Rows from block 3 of a small autoregressive pixel model, named by matrix and row number. Rows with one number belong to one neuron. Each number is 128 + 32 x the weight over its row's rms, rounded and kept within 0 to 255. All counts start at 0. Numbers have three digits each.
After each neuron's rows are labels from the 100 images, of 14976, where the neuron reaches its largest size: "top examples" is what is common among them. Only what is clearly more common there than usual is listed. The data: small renderings of single solids in any pose. In brackets: how many of the 100, against the usual share in percent.
# gate: MLP gate (model.blocks.3.mlp.gate.weight, 512x128), inputs 0-127
# fc1: MLP up (model.blocks.3.mlp.fc1.weight, 512x128), inputs 0-127
# fc2: MLP down (model.blocks.3.mlp.fc2.weight, 128x512, transposed), outputs 0-127

gate.462:127103154175151133128112122106058125146094143161156107140158105149154114104128131079122128145101119126088162160138143164212108078127108159105156156108128171085163131129160149154122142103129104145155136169094135154118151135105073154133135060039090139123087121144038145146031152147160090114145161166030089142160108136102153145156112156098093169091150169146094081162129172156118123117160
fc1.462:089178125123106106120091128168143114104176136154080156140097135120158127129142197151114175128136144123083093150168152180083123164169151113143085154148236088089086101150114048087157078173129177136138142148157113115113152138118131129112125154131111083113062154134143141114183176061108196127108085142127081145091163131095148144177113098137139111083084128129097142136122126144089126203094
fc2.462:146150079152127147178145148140117154127138135192112172255065169125148096138125085086148127126142126071157143129162111163143077142124132131116123111112110176124128085149145067134182116082122111159102157124087153104121115163105125083147082119130089145129091164101112128145123149114160155154168110192085099105163091122049143190162159126112134164115120179129080115141115142160112159042091
top examples: plain (100 vs 59.9); yellow (29 vs 8.2); sphere (25 vs 4.2)

gate.252:133115130171131159144064127163125155108105162076125172144146097102152154070149130072131119117085158088082165152195156098146194135100158117128186096148129108100137159112146117191131167148139164144152120134068169196206107117119125154094143139120149145183123088078122094094096160134125067165143155131139073090127111133107137108114101130141158197120120113190178103113079122121136198105172
fc1.252:110104156116155072159149212078128070110119121102121146123157122120152164114169061148170152109106135158114090138139048122105085132108153097210164083086107164120079133136130128148152125102096101134110087183156130144084079184109093123092116158120117157140140188114111084172110160148100104156102097104100152141171103188140119195122108121123088135147068091128113108156077142122110046129133
fc2.252:132057180151078138120161150089132106165118162133119073127098109125151106151157128113140148097115123155156118087059101122110098120142143179154138092093114130130119114111226156104154158168141123073134157194079188125046058137126073165068159204136185146103175110140140153131147121124108117081104130124125099157127112156119097153153119146136157134157095161121128115095184183145083095166119
top examples: metallic (63 vs 33.9)

gate.50:127063078081108073214153116168153186136113114122129119134165135151136098113073159147065148116147150118127140084113114098079173122145115111168068172102141064116145139140149118128122127151118132119135128202117134156150137120084139196142081122154130110125107108148131128166137090058125139103097188130131121049131183137183154143182128135126144086153186153169166074100164111108187159104109
fc1.50:129108174141160139057189107143100101125134084203182123157151066125120104139100115121182163159091106149116131114133155122150127089142124164137167085124160156153179125085133098147125152097110152091104123139126097121157088115149146107120151164154095143189147132130163145129105131151136116148139073102129152117130083137045082132142124103149175163155255133155164099147153176128097094130146
fc2.50:109127067100133130034156131096146158119164117116137164154127105127115121176126180120186135160121189146099150096148141109126083147107176101167116102133142120164147072121178192149131107161135135159066120101130183202139068080144106130152099183129160150126149130070082097113082093123179103124112132131129146181160184097143124150128093142179160143136091105130123048112128131045109127131140
top examples: red (34 vs 8.8); pink (33 vs 8.4)

gate.496:119050087134115162127141135129139127090134132154117144106146118106114122126091122097140214172127128125049162136068115158157100169183105109172151170113127139154127162076097147137146170142141133114152148131137143066086092111170085133126098135116068115098172029128144127125125171145148155157112072180147131085121099115103153255130154149185096132139128120143116130146120105119164137115125
fc1.496:082088123149132133131099131150121145081103141173076164110151152120130138122146132134116201176123124111076136106070137154155125148163128127140216152098126127170143161100132174133172115087108124125143139128132098128107112099128114164096095191128094142125137020134148155103142128144156111162058081185168128107113121137121150226122161136235176136114123131120111102162122111149133165049126
fc2.496:078118100124110091133080121133050198111123127098145132186103104123137163160117148104081107166121157125155129107128173082076115073112168113087187096137110163128159054124098134120131104097159129164113100129086108155156169075124091164120141120124141147186125145084124104169160086173123123113171133083130125091139231166096103073079097111160177109118147113112149100133099162144140181080159
top examples: grey (37 vs 8.5)

gate.33:126117144153177114090115163141098061084127141111116155106142103163140085105073172169123095117139158134110141091132148127130182141151162116121128102210160119149154158104042147163172167126155123155145148093211118113130180105137140093217098158229139151139156159093087137110147092091125127088121124146153146137078198180155192132123116138165118139122119099175108124171135121162123123133118
fc1.33:110182146124132086103138115158164154180148088124148160156176128192111088153138103156131133109150095099084119155119120223123127117146127141145128059161124147150111129169124137147102141093099125133144099143077130137127074089146146121200129172233134171119119138131104145132142123124116151126095111159144184083020147076073084182139147125127123061112091077119138178123126135172125164153119
fc2.33:138114156117112140136153087134194186168136068147120114202133145132149113144166082102143121132133101121190122157152104119164099114116120111137124142052118172130066119108204101194123094090113137141098109154081213171149082180167095128145138097103109132084105105119149169134164160160105087156108123184098101118155062061055069130138116125114138110137151178088141124098114142124132133109130
top examples: yellow (46 vs 8.2)

gate.128:138163144138111150122148136182132136097097133167102171076116125149089125159090126156069123103134121104162107138175187136168120123188151112149109128091164141116116153149103168115095116122150209157167088105149150147131198120183173121119163136178146146156100137125113160058131109129093146090178089110186141112109138059092187151139120084161112084115102139078171216127101132102140178089073
fc1.128:130167120107130082115133221156119103179164153122093115130182123128097127180152088140108085131132109102114123065133137146110075133085157124073093145182150139149079066149131080108091121130135114098131204138131162064123155126113135098076071127071183139131156131181135130154132111156168111168085108101123116134121095143075120158190099095065106149090109130104087107103133062079097166128115
fc2.128:140153133115131124151131061057154157082126082138063064190076144138212101108088162147125120160144154135133140136114118136053168099140106114161143088086121156102139133085095106124110157129077117150154129160103106103092125123098112145162158142166118156136117136175096078153115157174143115130118107107093143120115174144182051138087196108153158117125128104186128094164136148179190062108155
top examples: yellow (29 vs 8.2)

gate.182:179162144062156145128114076124070081156085124134155130074115125119174143131130185133171131109086099118077114090108153122097088145106170134130120132151116114184103098118115128141171098058118116146153199148134199165118131139121130121121162072117116124083100136133143129203144105206149129119134148128070183079127110227157085180096116148121092168151186149102107109121118127158101155126122
fc1.182:104116110134150123117127121141128126146179116124103108163122125135134132153095155137131120136142087101056124163105098159111099054170117138086085090074149092107108077146164135073163123113134186168142133116094118148109136166095121056137146144114086138088089162148179093114072128189115159121096164181114165182096083125072101101167226104112128116086128146119132140097088118207171131068158
fc2.182:113132058121114119158138158107149225097137117150127113100174100171130117096125142155131086133176131133112133135176126039183141168095148113146098140106130172154127147139135080146139151190124091128108103135128131150142091111108051121093118242094123148133141126095073120102126112053154120157100134116191117081122158074164094172124099114106074194133131113133141135117081126163159123158104
top examples: plain (91 vs 59.9)

gate.156:156077154150096118083116128188056095123190098187152160153189111088080146097107248142109090110126109147153165134105130129139175150078165126138109107113150164099183174146175154159128113123151168115157154192188184150173102121114124088125104120126137107094110085106124069074128109108104143135096148119134086123131157150048137144155098151102132162113155108104119155135118116112098157126135
fc1.156:137175146118161156133175132130060124119205144139157060144158170148096149128174123149115121148132119138113074055143128098108086131127091171118139140220103111124161120102136138094107130097121130063120115086074092125151053133087138152175072084184163164082179092093152138119100114130130149129131084129049118123137078089106126105111138152101153127136135128114089152111136052120146163111178
fc2.156:174184140128142110148141135142170132173140123105122142135116101149167138125148132146172125075139207141079104121132106119166139168146075141111132159146071137165142174108147085198112186146076096144173125188101105107126120140040119089114135124084164173132217126119140137114113185111143111161140135114119109117105187138161133178125054151086165110143149144122133136203117219126129149135112
top examples: yellow (26 vs 8.2)

gate.179:130205167148072161087189115146090181057152127154142091107132132103091119105151081161124144124098172159134162106100152172145115103173107139084095122123127125115209139179124132137097092049119140143171098115097102121203131122157097137167170092135134113146150117140164149177147146145134142117151154098123085149119120139164160086173106110048193157130189125116110131092149147165085114184145
fc1.179:114103127077088138162093111162114086162121097082080198101113131152128127112147142142135179138126101132104162102165092131144129153136119094147093190171124146099107154166171140133071056101113159082114150227076108095187165145159115137099167145131144125180093066120103185099112177178169158144072164138114142128098094134116104118181127165141143083102153136088123096145135153107135058107118
fc2.179:173136095126141177132050132139148109124074100166168229156122118130106145140120079082156177133133122068110112133118134101081145033153133101097127100141108136165092168195130110143111157149149108174128130126109095108042140152150107143130159087100143135161152119153115122162096093133104195125133138202119099115084111171109136155155111152143112071065092104135114092129114121134131180183103
top examples: red (41 vs 8.8); yellow (33 vs 8.2)

gate.161:184171119144159101100111107149172104125095100157123126137103162124049125132155158097110143134118110109149165104203084168125157226151070113204127098131122091127146182083078152174104154111146137115095112127180134117109131175140138110152105118128117105109168082082165154119110090084173116151139123143101149157130053151057104132142073074159168087186094117132120154109133093101127110120084
fc1.161:145133132078104182087093124159155178097124143099120138169122159102138143178076117138176060139109210135117125149151090145101150113103091100153111199078134093106179114189152125130102118119099171110115131129149131116137102191146152187101159086143144115120122121110130138092109134061126111122154127092109180137132156090038138105115148114123164108169060124077151131206137166091091167082103
fc2.161:081124115158190119154150161132120097131124143105149130097127117059099171153075104091115099085070116135110102144139131088178097123119160147104166100128088130106114126107104091103138099115160126170236103125085117141155121127100104164102126135142151110169104131094184120194178176207181148110148120110107153121149170134103178140111167139174100169117116114156142119052118143089029147113106
top examples: checkered (41 vs 10.1)

gate.220:133124106112116090127106138116118137101194071099138141091122117214119024152099121153166126162200158161160160154134092131098140126108130139116105127126187161118121109138144096132155146161113190137153154110183105130152218114171099126138093155117159135134094116166147108153127106077090136129139119213167106126077136112113152122179094048126119162148072139141133167133160182112097189130132
fc1.220:085166194101075129102134183122152107149078104122097154041100136128127080086157151155198133182110115185157144183120097190092081068126154136135157129132153103134163143138143147138141102181175191190126130122123095103106167120111144097119159164135114133091079118092149130127182166116090133132130150159102121109116128099170122194109191123080093134107099129137137144091162121153057090113139
fc2.220:171136159180098097155089067163092184100189123134138109163138069092088144133120081109130133059071151079110145110124115081120133115158112111156124118110089147114104113083122079100127195145102126150106122212102158166114109119101128160143121125159126109094132083088131120096117086124168087120098123115136113050161109148098148096110024131136145175186138114125135135104102150046095112136138
top examples: yellow (45 vs 8.2)

gate.431:102140099148145076143111077145143151159127161145187122185093109141098155141163086172126146061110125119122138145204087130117181089129069161119163144144138074139110041159150133142164138110096082161164161108124145206139159144038132132147127109177169137063135105163103139138126098121172123109080101149134157167096131130145116197088100157187103132116083139151095167150114086142139132140107
fc1.431:162159096136118132071138157117165120149105120145116134100152049133147104097151126067126144151171183104112182071149119134061109054110119148105122097103134112104120120143091065125068094147139136181109137175172095079109148136156051137162097120127139122135143142059141127123148160148122117080139125135077175137080159111088113141131112054080124105077130175120134092128114109039132088121175
fc2.431:065132136124102022148109105146169141099111109152141090150044112157128092174057115162151150119138123106107121179127158106151226138157145122139093157152144164147122144195166126104130138152139127114096146131106192131149070121074179087198142087103105077122137171137144104122097130130149129111192151121164119127132094105118169080131074112084187109121152091123139137132127151174140107120158
top examples: brown (77 vs 8.3)

gate.266:171092090140152093083135164168158132123158166137130076174132141122101087171114124093112161092082160095087139125167062126128135151105070135194130135150131190139170141195129076107105143131127078074132111157139088115166103148119133232149159215108138111091105154146139147122054117101153141166096109136137166127123108133084122148127047135103171148151068130123153113119157093135154106122138
fc1.266:133119118088087127151104118121136092122149154167150219131112154130105166135157091160124158125122171103113189106094157154154200129133171156106102177129118163117162210157162113129129149085137186144141110116146161138108128166139148122128103056154128146091132144109094094166148144161095158167104103123160100152150179087098133070134164134178144069141177157129089190125079120213135081089079
fc2.266:146108061151159093112162138155121137089112105122147061151144098098123135180043133110118132125110145149064101185172132087098127174067121108201147133144143103126112138097105108175112118122136092086190109117129149165162074176108094140124141197148165162132133126121203140103129171061180137141119152107116098082110114177093092128096107105148137110134099145105184075132166150080113154082099
top examples: purple (35 vs 8)

gate.280:131175197105059169058127140043108151135151109137102093100169186135059148105069173136092120058087146179146093135084113149115106143172146103168059169148116121151184095102088104158141139140152107131105123153095140087165098155128120150122158089111144155121134171159113166077100123126093119113111132105086152108133116113137131165124039152125178138111143146163068122127149130128125107109079
fc1.280:119073138163119123098125081166088092183243142147092161144181098087124166161094172150092134122128176118155140136168123113113142117115088122239143100147128087060115118123159123136087137138150169130126133145130150189168082127130158119128099085110150152140157148158061127114096153075123090153139117117134142156120156124089160123127096113101140144146147129209086189146117091132133123154193
fc2.280:218143104181115081066196134178145134131132109116114166084218114138190176110137078110123172160105121119089135153168091083117190156094103204133117076136088133115090126155104128141135157118149105097096108124155163110127152123115092116152091132169142105132121121094122179076136147179188164163109122153144108125148193108127119132086128093117085133092122112099139075125131153075100170160124
top examples: spring (38 vs 4.3)

gate.260:129140063211090140125133078104111147148117116118154082110111154128119104115102126135093139147201154119105096122146174144149074107135145141165175119126149137126127112173127149069168209095174147142142112152132147219089114117138111080136112075123131138099140148185108164129144119136138118177123177107166091070137096125116168160157126131073189071116090108160147156088099158158191122203104
fc1.260:102189073092117160037099148148112131105110094141056124101092093093147096135133123111115114139098126159156140090053165120099140113097141131096114128198096121135108150151155088115112081094148110136114137133117124126154091171226107115157213115126186107111081144119144110099184087100104117122145171121146126131160146113099105088150123107125110146108128213180090079123129093079081121107093
fc2.260:155160098202086152121163118090135110144091079127102086167054137095132137133125119104122161142173146151088122121176152162157156111065105169157171117166175070119133146192101156097139147081113138140147149163164109185111124076116108122146101098153173165145141213128133153156118132174107153170107103112114184112119093121152131126127036144116138123164120094111182136136105108177131064160069
top examples: purple (74 vs 8)

gate.40:156216202075174088129107174151098120077116154049143119143107129133119153105195167150149106140084052135136128145130127104162072110166177137153128118144126158137095121153120145120086073119147109129117128143159130174172162050141116118124178153134129110109092142128099090159145157157124167175068123138152174145131131124157179145124149168145119154055220106100158140134115142116107089131118
fc1.40:112119142079152118115171127147116117120161135057148113170064138127131154144149151127150112158129178128131129117129089116129123104103137103067157115162098174121088134190155056176089093236137111143136145123139107111121130145098189123115109109149128129137142104103152156082083162094142139176095111173102156094168125144175140143124085102121133102163116104105247150136089079201123099064113
fc2.40:137042129134135145096103163134085133116141155204088146127120112137087082169082186110120146173163160159133129132145120162130088150124169180159131180109156073092171202162127148107160113164056173150151132114141098128158112125163155098126107085110107101133118133165111082145141151118046126088177125153183179164095163109086166114163143129106118135088087136155049137092097157115156132134127
top examples: metallic (61 vs 33.9)

gate.413:169152244168117130132132142120127127075133168159117078136162111120123071115094109154126125162129066125099150169170137122161156194120125141153102055104125133155124105165110102108130121115115152115153119139123157140125075089172110129139131121136134096170164232145130141183115154174114142128176123141162091126135115137157192133131107034085169105152130121129148113088114191202153136098094
fc1.413:091091119123155136182096126140114123136085064065089205058144186121158200149116161134151081142136118089216115065132141144057139082126156143128135189103133168161118137108156139103174062184121090145141144148120142121123161154131120155080123180132103131157123103143129144083113152111176130104072185111088133079127146122100094122110159157153175081092101099124124158137099120130143135138157
fc2.413:199087142146106187130154166091152085164116143092132145114146092134124162130160150112107147173119148122102128093069101131187115092175160164212147152173114111087117180192120076123154080144110119116092127118149152146063084151139130119117129163119107093137089111170095145130117179061182141149133142162156115177132066090143174151144095118080138154082125095078068077108139139094123125164115
top examples: grey (30 vs 8.5)

gate.387:111115123110149094100126035234095102166166122097160134087133096113136131116169108118128110104059112169055145119163164140162104118154131180052133108166164088110096136138064100185103096119156096146166162139128164143092100163133092118145150122114084079160102133128111227175139105138156114131084111130108111129154120086125168116135115153121150126110137110157094144108122120182096096172170
fc1.387:114176092101104147152108098159112139103132090124159090101163079149114123078155177134166130179094102162109117138123094143045101110114123146144133137131123118131146102125116114112162110142118034177065140214078075087155092092152101142166152044096136130099119102130068127216110145057087086108128158181136114119145126167183132174093106119116126120124146123152118136119114158131083102105139
fc2.387:098147119118125160154094144168119109011143137172105180101135117052093157126131140122095131146055059103093138109186095164179079090139150135069136108141147122151090104144101124125146108103151165153163106118141150145131170169166157142117160101115157119124126107123109132134128098135096134156104182071136102145177135074127200098106097161117117123165034103156071167139177150152120124144128
top examples: plain (90 vs 59.9)

gate.373:140155104115120146120142107133137128121129135166078123178129116141143138157146119093141133152091149159071070143063128115134130140146132120115182144132084071127152094162132142114166125078198086128122141052144146198109169064056138111151129081160134000102109124086094167109058103133138129164109133110163090188156154112106111156182112137134100194128127103139150155130127130107143093098152
fc1.373:137153165127104149071131096117114143111094127151122197109165172139083127106088190154141125146150162124167030150117138147120101152098140119114144137151084171168151130175160140171145112106115148156104041105125121116159083158068120175123152106129083126193123100119076115094192147175115141105100214115065145093148088161132142102145163119126134118100130048111144142136120167159141149165082
fc2.373:142179111105128140142126122076163132130168106099113157156148125098153106169150126093177142097119107203093121122133107102154122134085127231108144149173199094075135118140207076095108116116168084152104123114142157145119131138175205084069166145135177208115100137115070108132112066116080126140113125163126121109076105108142116124074053139162142150117118169103127143130134114143088113104132
top examples: purple (34 vs 8)

gate.93:097142199088098139075147147122155140121093105138172145144144185138079111102163108186101171043096153131122139164200151112104193140122187148103121165146124111123118100170133164133181145172111152154156104156123137135118082130051143092073120089165163113082098090127120128132124109125116077127119139186130194137103134119132108166099079149189102105138121117173078164157136172114165141092083
fc1.93:129144123175147159125154095172134136080128140096123150058152164107116110127097128161062176127157181153111071109152123106141171133144072135165149165084131103061148126112203151144223094145153140125180175092090159162159121113065160135087126153153098147082110064186099143127138108087151118138115131189161141137123129113127194120153122158198149129137105137138118141162109153160186149116103
fc2.93:165128191159174108141097173146110112151132132161076122052171106127146131116130125105131111155155101157182124094066131105128095159137120098183097096152095102154152137106129099154026119155069139178130146129150086093123196136186082188184105161106123141164140137117080120145123165153093165187125143088071134096143111092128121131124126121073101142125100166084171128108181148115086112112176
top examples: brown (40 vs 8.3)

gate.4:143110136113161137132094108071113087201153142108139131193077160157084108107147187102205125138106158117097123158120059123184131132130144170160145111135091128162156154139122135096155119105081112089127151157068094138131094137117122174193096166171138108089144162123159070111118098087139101136121178161139142087148111175174117123101161104115131094139125107075097045120100087164148122091211
fc1.4:046189132117115058141140135105141126165149099119129135143113120112109112142119142124102113150156111139163136076143133117134129141163093111112205155091136082073148187121103091154115113179123116110100144136109120079183120164146119103084079121071103103153095144178087195207146150179136089063128108095175112141187129118074128127126139115122101155114117210171118129104141050090086123133105
fc2.4:166099102146139135127139121145112098094145148171149094094155113108128121111062135132149157114117117141115153134102166068094198063120168118147107109134157120161085142142131106110156149170132155089110133140161174112126150126140090138121108122088137107135047105152095056135158092082135089200108134097116113151220167127159134113111063151103131110142042189180134119139123180095178043108129
top examples: metallic (63 vs 33.9); white (36 vs 8.3)

gate.449:139025154153114111123147142116133128125114153127122139107071117116118149086092125089104158118108155127083137165161149154135178147119150107108104150125135085085086044128121147158116151161143135130203089142133112076090086118150142170161141082126172131094123139140120114113104086137088111162121149079179065120132115084068100220129111135202116127093177150153180109176136133152163182085084
fc1.449:122077172102105095144106132159136118169098149050109144155078152108122169120124129131107120115113185114084073067179092092109114157113191116147130117072142133100116100215110090135047102155114148104150087148082118172160114124131126178127176218143110142157142136142146137131140183146140140098109088086102107125144173135142092110100180092129131118116116130106179168123102083136112134043162
fc2.449:081159142133158160155148104103148127180166115128167195129171116188138161091218114141104161192085068122133142167156125161075118143130136155155131166132134064120150156125113164175149130089167129182123136103112095087102096128124205119159160052129127135133179132134108203127169137128120118127161121124135093101112137096117200129131093144118168071139189135116087192133170127131147093135139
top examples: spring (25 vs 4.3)

gate.217:135113064110078137151132136101120125164149166100155096112145015123164171117146108159104042151096162166029085176107169118114117102092104137108135095140144133131122146137120126159019151128118126130124083171141142127099097125181156164114113147116124118063114097134132129123124121151111088155084168087068202130139100121128111102111109106177151142081117097174127167118146156136105122133167
fc1.217:097101173100159141101093175101173115138089094112074137112148189123134143117133119127102162130133111065183165105192116133083118132114199120143138123130112074136126083130170072090194071118123138082125108168203159145101144106078153121120180132101169127222127171134120151096149163071087148156113051095154111145131109102077083161111129148094090114094119113121156126126108129116163112145112
fc2.217:131135099115157126148098091188124136073139056156129137144059206130095113148110130087142186133121074093173118051144139132161155193129061146143145139075079145095130122098150093105154102128116087153156160115082096153148150090085127138157168101127081127157134143144144108157124126141115208075182090156162063123157177115126127124147090132081124106130115123131083057111139145156110163108100
top examples: yellow (33 vs 8.2)

gate.459:179119129139149102102144135160067046141121142112146086134147141127152126170160146121146136116165131169064132124127145139114107197118083134119137136192107095106041077086102110163092113144161077110145150115168150131042051128100097118152210090093092117093116078118145112133116131143126147184120124145151131110105082185116167115148136161103094116098146072087130100143149151113085114191106
fc1.459:169064131102141099068134156173158069091136124126113086106196098127113171149092142108137112100141146128160112096126106126130145131108116090145102129142132122089015087198077117127159096133077110098101087175186140119108112096155134107115132131123151118118190094123139118116125173058162121166154122083181140120113145093098153135101050166173155135126070146180147058122138112133095162129109
fc2.459:056095150128109081096202120179155151077135126122138134140110106121102129075130179182165143108121167149164132122092120180125155111126094124107125144131165150136117109100141112125123147096122151126136132150096090146162157096168111105106051065120155114139137106126111170104149085112068150110124118131118122141117193039131177099146093131127194091128129149125072133152219127163162076037161
top examples: metallic (75 vs 33.9)

gate.444:186049084130166154147163195122088095146154144123100187115161107161144113078125129125116153129137102126108111108094154034111132139098135170166174116128169115135113119103096145121132131138138136133129160065113111107158119097110140120143102074173121163127102126140120105154187161141167173236085151111162081102059124145182175062165094143107127170160103113127109093163124183139142107124153
fc1.444:140068118163122137132106174086162141094165090140170144079131116031174135065143088101139135135123121172125189166127177134128127122111103122118161176099076184091131147117094158128181114114163141115117130114128101122172127102142105146134175136140159098105145098093159146201126099103150051087198135112104137152167122142174151130051164221090124169128101140111130119082119112100142136133153
fc2.444:108070078122226144150135162122040071176151127151165115150186112125084109141079154097112149114107101137095157126139141086125121077126137151153114105120123137160105110125123112102140164139124099148122164118096110172171108132147112131129070111138085084127085143137103092135130148121140090183121138126161057113126140152135200103086072135147116175220049145131118116174107197161130101097128
top examples: white (39 vs 8.3)

gate.419:124124140138112129151110096147108121124133088067100211113091116150127149056097112110148113120134176117159145137162120145084140067174099129117078152075121119154127091164141140148108071122117122165143128159125152205143123098099140176132163167101122137084192122126187060021145123169131132116154130158118098077116173133127155142133132132168110180180090129065102121144084160070165124143168
fc1.419:092105116154071172160166123181075156150113154097116150123167151128132135156108133119148097094123061174198134118160112143120131156131123147064151202130130081154144144113098127175097123217112132145138153122102072150190150172136128153128103120109117108151032168120138132109084200175103122084104137093134166138111116097114151141121151125125174159069082114172094119128136102141071066102145
fc2.419:087151193158096061162084134171143164107104198085134119136168157090095106137157125096072154076103130072137122099081164130169183133129076128095119140131108123164164096160154194118122151120103185091130130142157094157161098206159134101120117135105136106136116167131136142085139114139101128117084137098115065093122156084084151128116186178132166195145153127059162090122113097099125112121092
top examples: checkered (27 vs 10.1)

gate.68:138165164111094129144128154141153198122087124084116128069104145141125132113209162145142147043123178171144116117126108136109113144131178187106079171138125089142136103145123161180105176150131156147159130076160148133115118115095093124154105062110164142175103149095080126118132120175180118114153194107145161133122168143166161088114090163137162103159129092111040147186147052109172131119114
fc1.68:072040101082071170143099148117177110142149140098131143081080107145054077183095190086174137130148161079141157111125131118121160122131167134093117112107121130182119110131182104153125121114126168163139130177169118152052127220113163134129117120096186118113121134100115099118060164181154127108144123136124130107124142110165122103141154159116131153149120122054085120138123110198155125152083
fc2.68:122121136105111152129179136146140175154110168115150144121039130115102133178142235168087174151083071136135132125132120185121151084106103122120160169149132104068100115141147185126147138134120138147150088075148147196123127145159161184144099116125103133090098099118092094112065140204129121096227121147114151170096146119130154168122142122153121104118072093091116140128151087151178166102120
top examples: red (33 vs 8.8)

gate.437:156175146110139148115106095131068124168098144106124189134180123105177135084176165107153111085105187168147124102126091096123090129120118134155154110103140124127110147139137177081130116114200096118129141088090182148115115159061007157123110171128118143150110156085144170207098162185157112098143150123060120155123098153151154163122151166158122141103119090137164112125089093106082117175149
fc1.437:180142127105083111140129183116118166151088100095137190176161138150148091072158178163186107106104173123136104145080073151152108192103145143112188142089141095131134106135111142129117165128158057144104132155125130118154118199143059170126109148118131152084122139120142144139123160128211139091071122135141074150117110102153144153123134177167152135064128123102160174096144106058166109163193
fc2.437:087051135024113117148143132055123118104125151067112099201103131105174125109169150147138137107144122088148150176176157193138097159122131126107073120198117099089126115142116135108111133089136119170117111168121142170193128091139129126105091141111166150101225100127087069084115115121129115159115140145166099108112130091139171099128084131112148130150147152101156070129166159114157088168099
top examples: grey (34 vs 8.5); white (30 vs 8.3)

gate.98:112115159076121157130148123170094120120136144094137123070120154106164127146111062144105161093132157082088133144158173101155113114173185130122112136183124143171137123107129130144095146102164088125144151149169149144129210158099135123171186105133116110105139074103083191218097056152105141192147140149175194126123111106194093098126098184112091074156109135175180105099144126108163133121130
fc1.98:093160154091127090095107134080066164158149143141119176218137122141133084161178141137134106163111085135178119126147118164171119164184137138202103145178131134129188175124131156079116154088105154090067163082148093102134147164172114118158081082130115104110104064180136146137176111112089114097142103100122168156122138117149164103108092120097101118190074171141116126122173077105157133128081
fc2.98:158077137161130168082163126133120186171088170150103100141167108074112131159144128124116109180097130141146135107102069164163121130093048144144146134176111128096154087241149162072124137186144137088142062139081168157099064161138124123157117102153099115180090134133124077105137158189119106115182099175129107127129119151121082120110143156138161124164158074090095115111160096119137156103121
top examples: metallic (79 vs 33.9); sphere (35 vs 4.2)

gate.476:119112125137114138109125133155083112155143154128081190128080116109134136107168149161164167123086135135090091143160089130135153124148155104133137135160255103122115106114093095084183148147154122123146154138103136118184166142149096148148112097146081123130093123120169154194104137097101232133104130103114121145050129175159160118207141134125169114094099085106088099170128112151135073129117
fc1.476:124068095150165188102146072057089167143109161131111098158130108131158145173145112100119083152134116088138107114093112081169112135070157117154150113132124185107117116076133139126123119124101107051126076183069157134166152135151135106092143088047115115142096127146104135101077108155168119131147103149087102153188050156136091120174096064112135164119160155147132108160073127118176146072124
fc2.476:159133125141101129137123150137219116131154227144165157207142155115092151174141111066145164125145146058140137134149135131071107234137166189133142135196131147128121086139079155087108135106188123125155115112108137070144103144094134091155113131142125063100119159106217060113128155118113172148170127106135156144113112123104137145165154125108174138080119120138136125116122106110135133097108
top examples: plain (97 vs 59.9); yellow (42 vs 8.2)

gate.505:164093193121137058081178085139123100129109129111115208147156124115164131117138088125119095114126099136110128168127058220084088081120087134094138154128133135127143094131098165043069119136130117123159113173091105074142117193115121119096105104137150128123085095143127089138109092189127135127142147151133106154111091105107174085129166077120111135121049130067151109150157105149178135071125
fc1.505:168103139137148037138156107106173112127181143139130157141123146126237190107171092118124132130166125133164136106147093096096166174052100093152124065169135136143092117144124191098104144129141165141059154106136171107084175146164113100134111161124101130100148132108113152118124096228121111144101169114114097134116098113124093109122098122078159191099165122130124126153143068125104077129165
fc2.505:141151115185149139104129163173026131115095142126131126099184137119150131167115132149180092128127163147048119095150076097187076118145062126151170109143128126140090110091135144115164128202180117093211125141147087123136116139171152158171089176133154134178119133147182112168094096088160116168089170131178101176104124111125119156164156118122119132147095100048093143118105128126121150152118
top examples: grey (26 vs 8.5)

gate.270:047150123170072110145142079168098145086095108165148110106137186139040129122159174174114117090146165107154134056171166157151105115135080178091139165099158135155116113149059199129147107142129138143143113137097125156127135141122145099126096169115141196096115137121111122167102151086156176100142175098091105158137163146130101098082159201218135147101130132124156157145118157101149151135139
fc1.270:137171153112131166134169103130078116177108127098155164160102128138190175097118125145191105105126148143154108156090095141071135094102163140078134139125144136139148091119059172110158077118145087099126127113121144154132103119145068129099184145119162166137159161116232132070127138104126100109155139111084093030122134112126079122115148131125147063143143089092164078164169124111057077128102
fc2.270:121109108131076177175111104141131133099116106129110041150133130141156150139140152163105137075167135149098138081149161180163160167168048148085032129104130150171109146204071166100166141134168146125165114147111105129099104139083100046146104116088161119132112136109132109119113065146140172126141150128116094104127142131172136139119177132050057112160140136121123061138099083119111118135098
top examples: brown (28 vs 8.3)